config.toml
arch = "res2net"
image_size = 24
stem = "single"
widths = [160, 272]
label_smoothing = 0.2
loss = "cross_entropy"
beta2 = 0.99
lr = 0.0036
shampoo_beta = 0.99
precondition_frequency = 32
max_precond_dim = 1536
grad_clip = 3.0
batch_size = 384
final_lr_fraction = 0.1
warmup_steps = 280
Rows from block 9, named by matrix and row number. Each number is 128 + 24 x the weight over the matrix's rms, rounded and kept within 0 to 255. All counts start at 0. Numbers have three digits each.
# fc2: squeeze-excite expand (model.blocks.9.se.fc2.weight, 272x34), inputs 0-33
fc2.0:103110133093110107152124129170148132150139143130135146115138140158134123131099049165164076101142142111
fc2.1:144151150126129134138148088133120125135121103144130169137076129141131143055135132155123141140138098151
fc2.2:123125074132090170149114114166132121106112133104116110172135142125149108129141135115063173115183119117
fc2.3:087153174114106124121165148123089108111160124105132083146123146150137122101148154139088159136116123143
fc2.4:128094150147134167140174101152163143174126077138163145166098080133085130098139161155146109165107133110
fc2.5:144127143114066161143150154135166138148127153119153102148140126128139111140129118107110155096140108142
fc2.6:112109137127127140121178109147132131139133096126127129139119084102122124110110140135119137124116099119
fc2.7:144115080158151131103140140151116114120127138109155106120124115135127152124125167127119112117092140117
fc2.8:137126123099104099143179135118141142120114117112160110110125125124121081140129100148145152115199108118
fc2.9:129137104063123090111082138133145116112135127137122130127142140110107131116135173125161137104181112133
fc2.10:203109127120145084125153137152110109137106117126105141102121147123122069113122149131139089087196129125
fc2.11:108113187166099156107122122059151129155131130129145144123114114132140159127151130121055122117107134122
fc2.12:141127125120029158120142101151159135103140150112125104125145107158121127132128151139112135099116089124
fc2.13:151137103133116060126134127194137111095125129132137056101134112123136126106144128114153088138180150121
fc2.14:158131132131146129130159113163130133166134144108130122156067153116121131083116141140151122138120115148
fc2.15:193134044180139106162139142092115159127083122112101132114139121098130123115177162126094126050161148122
fc2.16:134148106130130148118121141107149142140105133155152147134129124138130047126141139101165108089160117107
fc2.17:115127118123141118129118106116132128138140141121124102103112086121130121125146127126161124108105120132
fc2.18:099119095115084041127138121161169155177149147112092090133156135127130137131137073135105093143195142125
fc2.19:120112139116126125137159115128106141120149061114147126090135102127122138116126134108133154126134108126
fc2.20:084118071141127150133103118134163149166128121143105122138124111116155118129134074134148148187106144115
fc2.21:132125098122100122116100133142124134138130143108130147073132145142150174126146132127121102101115127123
fc2.22:110123148092114119147151128104139133173113114122145174106142147129131126112125092139149124128122122121
fc2.23:155118128137083107121128136069126138138102142139146205028138133122120138136189145153103108168138124125
fc2.24:059120157143130145159116126148117146164149094155094158127123161123144102128167139131114142108138158117
fc2.25:147136166100113110112156114135110122133137136127172130106134137120135111113120120115110087118163143133
fc2.26:027135160145118084131142141175082152167159131133090150098128141129138144120138151106106181142144135126
fc2.27:124134104058088150191148110110151125193123141074073149166121131144093123135125095137155094095123121151
fc2.28:140102110112114126110147137169124127156124129113152090123141140154130094110142116109122124119122130131
fc2.29:166122045164143126155152137120149127125039130102091100093136151118124131133159145153066139125195128128
fc2.30:135114124116131139107143120156132112131127091132143144095122104125086139104137128118154118101133109115
fc2.31:149146112098130123100128143118103130141128095126146089131110135117129104106138164137152120143138121122
fc2.32:091154125135073084121134119137115151115153124157119123139143122134109124121098098114136136141147118120
fc2.33:091120081113129103103135139110078107110120154158125115130137094128117129130117132130176151160200119107
fc2.34:120130130159158072084098122192128151082136145135204071052135131142122113108197100144116131155155135138
fc2.35:101167076059158135140099147129108125105117093116150097106122122141153111172144123117150139124130136151
fc2.36:127118123092136125118164121119129149134138071130109126133119119110094120110121121160165117149110149141
fc2.37:119142112114125114094141146117124109123112088125133113139124114136131133129124137158134128139143136127
fc2.38:134115102129132155123130125175138126110087090143114120122137101132125130115123156127127109149095126120
fc2.39:139136140126142126122190122123116121151132115143146094119125131095136124093145101152105100150142132132
fc2.40:098202141106106135150151113162144086124106089145114157116157091126161142051152113097118120144134136149
fc2.41:128129129124119123135149123123131125138115104137110151115124118109102135112137111155123129124119117148
fc2.42:089127122112112116147158106068189138136100140165106108076132133122152141126149126150109090155122130136
fc2.43:041147108141149144093139121157147134108144138127150055083127140142130095135133158137075104140163157118
fc2.44:106119147128149084151127131147140136158127126129130163129122151129125139136144089129133069095126159130
fc2.45:086126177138160137097151139154169140123155113143068105133131157121121105137112152108110135114088143113
fc2.46:086142076169177128037144137125198149111158128104128000135144138149147068106163140142041012173192151135
fc2.47:115096126131117138112177122128125132156123100119136132129133089134125129115111132168121139111120098106
fc2.48:152125146122135138169140090139154098160128070140131171153090052120108139044155127134147130157131094113
fc2.49:197107172138118046120146118142129113105092104162080125176130117135124113122114094088089179123088117111
fc2.50:131109120140126104146133146150090127151095087132143111127132137128120133124147148134142120140104119110
fc2.51:080134081082120115099106119128109111129146149125118111102130131122133131135144116137130113121116148119
fc2.52:117159117166142114055120127176142150090102133117177091077132150140139113112183125153074059135151148144
fc2.53:136097099116116121110171136090147122132111107143086134139102122098092167131089129162152152147103147118
fc2.54:132135179136144149139222101154168161180134070139143157143116104129129132090180142149105105174133126108
fc2.55:133113123118142107133109135145137153109113086164144146124101167119117122123115130145139139130122168117
fc2.56:138139125116128140135127124129136130118127130125111132086088120097148124112150142130140116145116111140
fc2.57:073141136150159112144144130111115135141110124150119117146144112116143115127135117129096142115087127126
fc2.58:175134085082047131135148137076155120135100155095138160141125134133156153133135135126058137152144116134
fc2.59:141133165141120148152146132121126122118116141136130106169137127132145130118126125132089126126097121110
fc2.60:136124151135149139136096095134129121136141119145142146124126106116148136103140134114142127134127097125
fc2.61:073156133161170130097136126147126139118126118123182137000119141139138119116158120156121023133129147130
fc2.62:094155088161171126117142151152110186118120118104102130062131135152131151121136115144110091138157125136
fc2.63:071123084130138113142141103168106132136106129143075119130124123130120102141118106143141139126152144130
fc2.64:165098104191117108126112155137128156151127092162080159136136133146133065127178184125113163143113119137
fc2.65:132121151137147144133152108137156139138130045104155145150107085127103135090148140159128112140136114116
fc2.66:129093137140131138132145110135134120148128070136142145142111063116111133088118135150127130160130095126
fc2.67:111136162154081066133126125139079126129167141138144160142136106118111101134113137129126157163129121120
fc2.68:105141064061022096138171127138156146125132151143155134150127147125142141145133043148117057151184139141
fc2.69:131140096088116106142131123161141111120130107154102152165126113137136133107123126118116125163107103129
fc2.70:110100124151147138124165087136147110131139054153127125127129051103123136069163131137158124147138109118
fc2.71:091145127109101155134132123090090135163152100117158108126134106096114164114138157116108149128151103119
fc2.72:114129111126116137154132119128059119177141109135130126107132112110121100135173141170127077114155135120
fc2.73:117137084132132179127124121140170136139131152143108078127142145159127108153129168147121053148117126137
fc2.74:103127187134093165150140117099089110082157156104153156162128144121122102120104133110130129118148142153
fc2.75:150114126124151113148154136111099124104133127119147094159093142110086121130114159124113145135169155116
fc2.76:100144082094134140152133142152121142117085119095099148106104141134141117103145111118160126131203144148
fc2.77:105132142160158130134144128114138111124083132108165111103122084143140156125146124132081156118068116107
fc2.78:143098101110114115109145132117105142153163114096126149126095111117091113118120156173147115137125094119
fc2.79:068137103128130140138140149128155136151135164143149158048138144140116152121107050145169062129132146111
fc2.80:132088127111152116086165130153128155128129081134149176090071119100099138146112115128150126144155139100
fc2.81:136102111101081144125132123154100130133147142123110114135125146120137096128174147111151112135152164105
fc2.82:131114148116090139123124127133097117116152126127104134134110112124137181112151148105109134068119121140
fc2.83:102098148156170119128135140136101119149116103149117116099115129122132126134114113091162115132093111111
fc2.84:166123126118115081107152098114134113105061118135107108174109129146125102109106106093066137162072142137
fc2.85:000155116090167104121142146175085118139130130152071140129096144117102125147153150108154192094156126130
fc2.86:164117151160130132133158140116125113128109099138080160143120128112121151134112109108103147083122153146
fc2.87:147135115075110119144142144158125125116123106145166115132158168137116065116132118136148099111156091117
fc2.88:179129108156113091108118138141098133118123114167094148139138103112113092134156159107139138142064097119
fc2.89:119108119126107111110141145139126131147142133109124126122117127116128096148113117128120119109132110127
fc2.90:108119146131120100126137127165133137143116112107133113135133142123106101096123111159107102107137140125
fc2.91:107128109083118115098109133146140135145130130110149136110142127136140121124133139093114131164089140140
fc2.92:111117132109117135169118115142105147121166139117125116110127127125148080107158122133143143075141132165
fc2.93:123122130114133135115151107116113110107135132126128125131106147133101145113095123145149109101160135135
fc2.94:092145121126102119121106108125125108127104098146111118117166097152140112106137092135125127131123127108
fc2.95:126131082138112112171114141151114156158086145094054089158136124117115118133143164115129169109131125135
fc2.96:128102124132122132093175122134133097162119123118117142134107130104130129111120148143122153118104111126
fc2.97:130106136157104161096121113082116121118123120123098129155131128114122114107133116107113146130081141129
fc2.98:137117134115133112141166128125113110146122116113142145128097119125099128119121110143133136124112119139
fc2.99:111132124154129140125138125127136146110096144099176151029127131113152151127175111146127110124166114134
fc2.100:154153123141059096149143151163152115129100143143065112142120125124129141131112155108085148147114128128
fc2.101:134120102090083139091136114133167110129121133114195128131120129131147149143130133131070095118182119159
fc2.102:125113140158119163161130073156159084144155090126133140158101091126121152046143156087125120164125095096
fc2.103:150146106065111108140147110119113136123099121125155167138109137122121073135131141125159104102175134116
fc2.104:108108101093115129119146114144109124138131133170111118123087099117142102113144144149213108143151130146
fc2.105:172118105078070144123128111115095093130104086159036185182118123122148122128142198091135156143113155139
fc2.106:136150136123148087134155120104111094146111131137158099108091121104139115123123134140098130128152139131
fc2.107:116136106097114147106123129148151127122134104144165132105134144114134115112154132110153107086152136127
fc2.108:167127075132106154164152137169163131125040108113122097099146111131113181117150100129148126121029119127
fc2.109:130124142117118108115117121083120119127131143142115115124116133130130128114124098126110139130116137114
fc2.110:032155091103096102157163126123137133131152148120142147095111156141117126141137035144143058132198148150
fc2.111:115136103058106233120133122223035140116179134143124128108129149132147219138164144122112136180065140129
fc2.112:109115134129108107106141117108116126123117123131145109102111111129133134116132131121112157112080128128
fc2.113:147103141080108092128152119144113156183116118105143113120114150120123051155103151157131125085185162128
fc2.114:152105111123140118129176144132112138149115062125134143133103125137109141142131154173156129121104119113
fc2.115:137140115097081131105146154134148153169110122135131152128112126136119069133126136129155123126179137099
fc2.116:174104125107130102130155119141128133103139119129104107100135098108098115122117133121137142105128128102
fc2.117:128105155158150151112159056142143077148136066155117168161087083134104135039149141128128145161146124103
fc2.118:133116144122119130111120112142150132152118118135147141142114127125115117110137148128128106145117138129
fc2.119:128119134122131126113146149139135113145122103113125118115132092122139115134135133131123116097108116138
fc2.120:117158100137124140158093128149123116107115133111064108093109105121124112132159093146112121123191120151
fc2.121:166121096088076137147120130118100136139110122143115124141126108136119128136144166140156149151133107116
fc2.122:151126141092052121117134120160113135122174101127153141124131127157135138119104101114105138136139122129
fc2.123:107136127146120119144118135128111134139116134118104145109146140127126142126152119139105149113101123122
fc2.124:100135119148136126161128136117113124150131129119157139050101114124153112132130098124152056097160129130
fc2.125:087122083145113121116143127096124122126134106131147118141115139141131126115151091122120153132110119127
fc2.126:121122165100143115118103106124143124106156163104168100106112145135104109125127147131110087150170171124
fc2.127:138150089112120102124087147123128117100098138110111105121149137126111117120127115114143127078115129115
fc2.128:103122089149148113115125104131141105110134091126154098140114093145153103092159070114091088139116143124
fc2.129:050108131153125190151119134155143160125147126118123133113137112136129141125224129129134174114143118156
fc2.130:076136090064139133138135153156135125145116110103116127146122124138116116118156157103147158162140112131
fc2.131:146116144131137128118159097124114140128132081134136157147091091131125130060149130143153114156135113133
fc2.132:186105126103186025129142115151085121111109155098163141147118109131127074132139071143119112192169144171
fc2.133:172125041165088162163109118142165117119100113101151125157119136104123157128124107160176112091170141127
fc2.134:130107083143115156104146113089088087125117129108174106121109136132107151125144145171093134085198118144
fc2.135:110129129142172093130134103139109126117161138130124043150123115134117097130128102175136131133173144142
fc2.136:068103142162135144116169124122147148140127107142171120091114115099107153108143071140084137130119113104
fc2.137:094141107124142112136126121121132135146123105130146094120118108115129157122125127124102140117125131123
fc2.138:101133114075082070145140136143125131158139163133182139123132141129136125138128050124112051122151158116
fc2.139:133124140127126123129109138174161154123116141140103142122114134155125151123112137117096135147098147126
fc2.140:121126135135156085130131130144120125095100101131126143120117119124109128116135127104127184159098134143
fc2.141:094144125137122125107110119139128154169136122142105133092119096127135118095157142143075131130122121133
fc2.142:102123114160133130134136144151121152155127102114140101137141143126131118130135121126139138136129148121
fc2.143:131111110115113130098128108136073107143120126144092098119133095108122115111138151174154139129164142145
fc2.144:129125106136104130148146118115106128122073142116058121144128145113145130125171130097109173099178152147
fc2.145:119138112091104105145149126112120124117143137113154148115119127125113138123145104128136089097166134129
fc2.146:188133119122126073168140119081149123150100137130168092117135106115123135115177115109007129127209117148
fc2.147:126137120136179077139105147118120148119123100131129069112105132134147125130131138150074147143140117132
fc2.148:128117107104114132103157121125119100126123119119099099124126099131109132133105138148143131132129111128
fc2.149:126145083142111135117117130145104127156116147144150125118135143128131125138153149117150161114170129120
fc2.150:116147108108137118129145115136136103127126069106123106109147114139111093118140127123111150116111145124
fc2.151:164130106117034141091146126127137137116108138132133084144103117125144158118116174133118139127146152143
fc2.152:116143120162141123158137120136156140081132121089134057210113117124145010137135174111091140118122138143
fc2.153:082130157174125152123144114145185136153125120104181113112105110123142135111123114119080152167100141129
fc2.154:161106161161123158114165116136174138157090099140128139152090092106129100132172161111083143107069142163
fc2.155:130136092131110070146144119184145153133122129085186074098151135137122140134161092144143112130134132134
fc2.156:115108115129162105111124115158168136154121126112175126035131132137122135113143096124155050130127137116
fc2.157:129140085112094142097130127140100127138120144114113121138126125110140100130172111144160120134108111133
fc2.158:152123076098101143090147138141116100119139109101118133158127127155124139106132151122157097143115136130
fc2.159:183109166117185034142106121173109147135096105102136199080116122106125093116167204141115110143128149129
fc2.160:068136110120116141122139133141103112151110134097157110100123123115122091115130141142124121093193124145
fc2.161:091126093127067125084132137113054165192112136097132118128144132126164096126152107150149161127159121106
fc2.162:065123136117146051138110132169088146159114121095094167100148131118130130138162191111090162160106134113
fc2.163:161131128129153100152113134086096126148095112137158122144111119117140070128153131132142111133156127118
fc2.164:138128128165105137123133147123133125147143122120091171138118125132118121128137151109091112100116147125
fc2.165:127148120124092110152120150124129137128133094106149132168145131120118131099135134119095139097160100155
fc2.166:124097128125126127133153135120134153128121063118155132131109117078115125151118110153127130125108129121
fc2.167:073129125075132136123126124163127118139113129131139119147114102144126104122167132127168133123154110125
fc2.168:120136133138092144142141127119126130118141120123144128133130122132129121132159145134114168137153117128
fc2.169:136094144132144129091176111143135148144127102118120183137050142100101148110114115121131159126143130101
fc2.170:130130128149124119121134130137123131136109103113106120119118125120126134118131146137142158134083125145
fc2.171:115135147137121123129136132172162116135127143107134141114137117125115124128114134119144107063094127131
fc2.172:131093119114103121100145103115133130142133141133140131138099127086144127120130126141130132131136116109
fc2.173:064105073105073102116113110149077128124111143101115098097119160112108122131149093141098113121179185115
fc2.174:123123106121108121112091121120146128144149158141110091138131121124113123122152127129127128137135109122
fc2.175:127128042166108149174109097148128130120030119161058101173115124106129134131141150127166158157138148141
fc2.176:145106111146144113120112127106125119130081095135125120168111113109119148139113122122153149118093140145
fc2.177:107126120121096118100152134129141145131121128150138141135143132107125146123109088127113139158112134135
fc2.178:147121146119109147121182125132121111136129096135128151133092085108102131160108173155132136139132113139
fc2.179:097146122113090153142159127139099131126126126128150127105126108111124120118141116159131135133106089124
fc2.180:155130116139052102125139102112140128165146139114172156058124115104106162128127110158145124084112134136
fc2.181:110139114103157109126135129131094139147140126113213101108137109128132111104158096145137052077158109120
fc2.182:179155088118093125140153111113157111142076133100151092162148116151124146126131130144105124146111115134
fc2.183:141121047181131141143109120099160133094010133149114077162147140145119148140149177108095138175127131141
fc2.184:103156090113167109145141136125122134114133110100142091123126115129101099134147151117089124058149138137
fc2.185:141164125131122122113125121137101113111123085128133122117096110118090121084141137127116115136110112137
fc2.186:146129102118139079143110118130115125155131115109142117095098141137106122138126117155123101123147127128
fc2.187:066145167124092131127120138100090128146146136135149105101119130125101141121135141120120133129123132112
fc2.188:151132155129100069126141132131109135158120127126132124119139117110132142116121082141097138114160115123
fc2.189:123119148133143077122132139140132126101097135114118113096128093116116114111129093128101101135097132130
fc2.190:134107147120119123127138116200126103115140138115157070102123150132107154147166108168134107073146184145
fc2.191:113145087127105149155122121135104166148123130115107102112159143145139074133147104150103137184090134122
fc2.192:110099142144144140102125105135084149152160112125131134149126121104110134119159166112110162120096129137
fc2.193:107102114155100153133118137170123123133144118120111097156116139120131110140167156158127108191082158111
fc2.194:090159172166081194094177140141164152163165162133092087080109162145154095112181039104061107167091154132
fc2.195:118103065104114130156107133136123140175119124143106113167133138124137143138129170133116160123132136114
fc2.196:095146110128101128147094121141159127120101117134145141134131124132129125112148099133129099106110163145
fc2.197:071141092162177141074133136163189150079122139141164000092123134141166121124145139152028101138152156135
fc2.198:157116145058103140124097132161113115143116147112133139125139129135124064132122122125159102084158130116
fc2.199:130112115136138096128117141086125125115105129122148088107145136126127121109121113130119107106137127144
fc2.200:161152124065164098129150122150157123125115103111145128127121145125118104128113146147118107156114137139
fc2.201:073124084144156115146128136145153112132111128155105106098124102119151149118141068114127090111105133136
fc2.202:162159126133120084121129121163102113096129158084113135137114154144122093124107132109126101091104141149
fc2.203:147132101119114113130145128121121125098118133104128116123132129151140138126137112110116111135134152133
fc2.204:113101132124150124104186110141128157161129069101139112144127088112074154114138155167124141136157098090
fc2.205:139118112122132111132117131150127143129099143098154101160135128154155087115151134113116151125133142117
fc2.206:077107126158152116106153125151113144141155099144117106120125149124111128125133095130108138100082137111
fc2.207:077134107153140143138132132131144159115158107112151082184122132134138076135116126111101150138131156119
fc2.208:051113150190083060137117128161114143122153137135124084221132141151108039157111147136114189113115149137
fc2.209:137083134110143094117146143115146125115133086120156120139135123112123135161124130104087133132130122116
fc2.210:094130147130106126079130136156133128113118137092100135100158118132124116102144119123084124099135103101
fc2.211:162143141123123120155157106118117131114123094133114165123091109107106128086118126127135132137124103138
fc2.212:168128108184000147112144124141135131110164109105109137105102129110136211127128141135095171136143120123
fc2.213:147112126131069155142111123097127117116145134107142170117097139130128149120128101128080116136123114126
fc2.214:114109107133105176089103161169106141142123128148091121109151143148132150115151151085095149150090142118
fc2.215:075124126100111164114144144148162106133134119132097084155132126111127130128103128112088161131133112134
fc2.216:123126086122142110132127120138117106121135124107110093106112106120145142083150129141112150108144124133
fc2.217:153098124117125098101148147077124114128113084106138128099121136119118114164112111144126123108120135140
fc2.218:100145117109102124116127127166138128130190142090182122054128114124123153139132113121140073090154104133
fc2.219:163136058089115076109106123128146125140065150147122134183145125146148157131164155135079157147149123118
fc2.220:137126079127138114170130119123108122097048139072137099121132120127131120119108143145155147095180158119
fc2.221:140124128104121106124172130100116126131135121099130156093107134105121112080120140154170123092154121112
fc2.222:165139079158070130140130135121092137147151142086134125176114112129139122125147128140068094127105130161
fc2.223:108136156171197119172167132179106151169145110142155083098138142094139066101155066139109118121136139103
fc2.224:104139107150132124117122133119063144139107114096120128066115115122122111129127174143139063156120169143
fc2.225:107124114141103139126145122103116098140138120166132109172116117113138143107131098145134128144093136122
fc2.226:129084135106128139134094116156105142122112093127145170069106105134102121116128152135119113121097137120
fc2.227:127155148071090112099133136115062142136165140130132102174126150133132122118116126139083110140103137122
fc2.228:154104108079107143136136133146132146166104085127170169138114132089133101113146179154159136121112130136
fc2.229:171128121129129097159133137110142118138101124108126155145122130126126111141102078104091133084125111139
fc2.230:163136102046038142134133123129135114108093153122130164147107132151122108146142152126130141101169140134
fc2.231:140142123099146117119150111136128115148119108125127166099092123106125138101150124171117129120131130146
fc2.232:118110061168140131098094122143125135120177138131156085084138109119145122122184181141075028074149159137
fc2.233:081150151163120137149149128114127146101129125057147088170137149130138067108099140099096145087108132139
fc2.234:120134126139042033116162143136071127168171134156113165157115149126117120141124123134167167170181103121
fc2.235:000110116096158114138157138143072151150199146195132052145126127149134115144134137124169150149128129133
fc2.236:094126105113130120100118136123126116121112105131138101121127120145126119163156105166136126104123125138
fc2.237:087122103150157089096138097113123136099127129094097082098132152103113124120146126135111110154118127115
fc2.238:115105126130125122111105117115124120115134162112147088092125119108121117146114117139119123110130118132
fc2.239:164129143124137121129171126148143134141111126124139106095141141135124145101147134129116107119131106126
fc2.240:154137100114150137153169128155108129115147119109136147125118148133106131133107155125132108111169130130
fc2.241:131123150137139147133142081155142113133132099151134146152087116129105130059148147122134136155131102112
fc2.242:136126080150110156172151142119064163167154146159106123142179113133113114138125150134058142219128112088
fc2.243:133128142128126143137140109126128150148124102131110144144075123100122126076142153122136132159129120112
fc2.244:058123143105099098149175114120099130130173120110116109168127127126117060123132111159109126145168138142
fc2.245:120126161158173086134130107159134132130129142120105162119092143146124122119111117135111092120079135122
fc2.246:140135113153163089173141117142090138101111117131109081122131139158135134129117141120104129130170121101
fc2.247:109120122115122129113125137159111099122134111171123144076117115108135152117159094125104103178084125112
fc2.248:131102124104102134135131126103145148121124091150143139123108140132120121124126126135144114151104150132
fc2.249:109124149255085097075109117181122136118059126173109108161124108143131150130174189118068137077090107145
fc2.250:126135157135111116147149128144062125115147123124149124115118133128103103128116121129095123121127128114
fc2.251:115121090124136095139138122129156132152130141129102108132132137133158132124115102121108155119150136127
fc2.252:096119144119075087102116124159156122122116138152122137147127133122145115136117121129105171118132132126
fc2.253:140151105137141113152143137109130126125126118113160111160126135120111100107135140167091148123141123149
fc2.254:179135052120124150149127126096128132118047135144106109135119114145115140130132122174152130087179127138
fc2.255:112122121139111127122129110115114147162131102138111121113129116120127108126120110122108124072111161126
fc2.256:102127153130170133140112138190160136112109114110154104108124140120124118122176124140107128125111146121
fc2.257:102104141113113131090114121132099123123138115118089110083130133119125117132109108134147106120108112121
fc2.258:137126085160071125156110108068144133109095161086111105140135126145135165125156106141096155111149147149
fc2.259:105126135107084160140131109127163148163128120100107127095140144134126105133119109107096154075122148131
fc2.260:135141132079110110125125117120107108109102115137104164087130150116145115130153125100084121105167138120
fc2.261:142144090120112117130137137124115106117104130125145101110114111150137140111103144136143104117098111132
fc2.262:104117143086129168119123119207107121151126107119105126092116104128119157100129100143134115127101128101
fc2.263:138121128130126123133070131117144133133096138133122143147124102116128121094123129101101129124134175133
fc2.264:131122110118082098132128134131147154117121127119139115133135130120136133143150110132133056147110104127
fc2.265:151116105119109100129110130096103124106133110112143093152087147136103113132104168150105154119137142129
fc2.266:113132127096112100164135093132117104145146137162153102077135146137122127125135084167114099160101153133
fc2.267:089108093144137142130158118133120111117120134143128094121134115129139153116152126129127100115173104101
fc2.268:142127122139122087148106152119148132121124156131107128144136126130162088144128152119131146118083117116
fc2.269:084143140104137143075177130126081120122126122132115121131108142137134076140136161136170097119136141149
fc2.270:154137048129094139163134140147141162147106136102089138133120102120151130148176145131086152137124116101
fc2.271:149140110107099110124163110104148125112128110106144133088122111141114133099125112135102123102116102128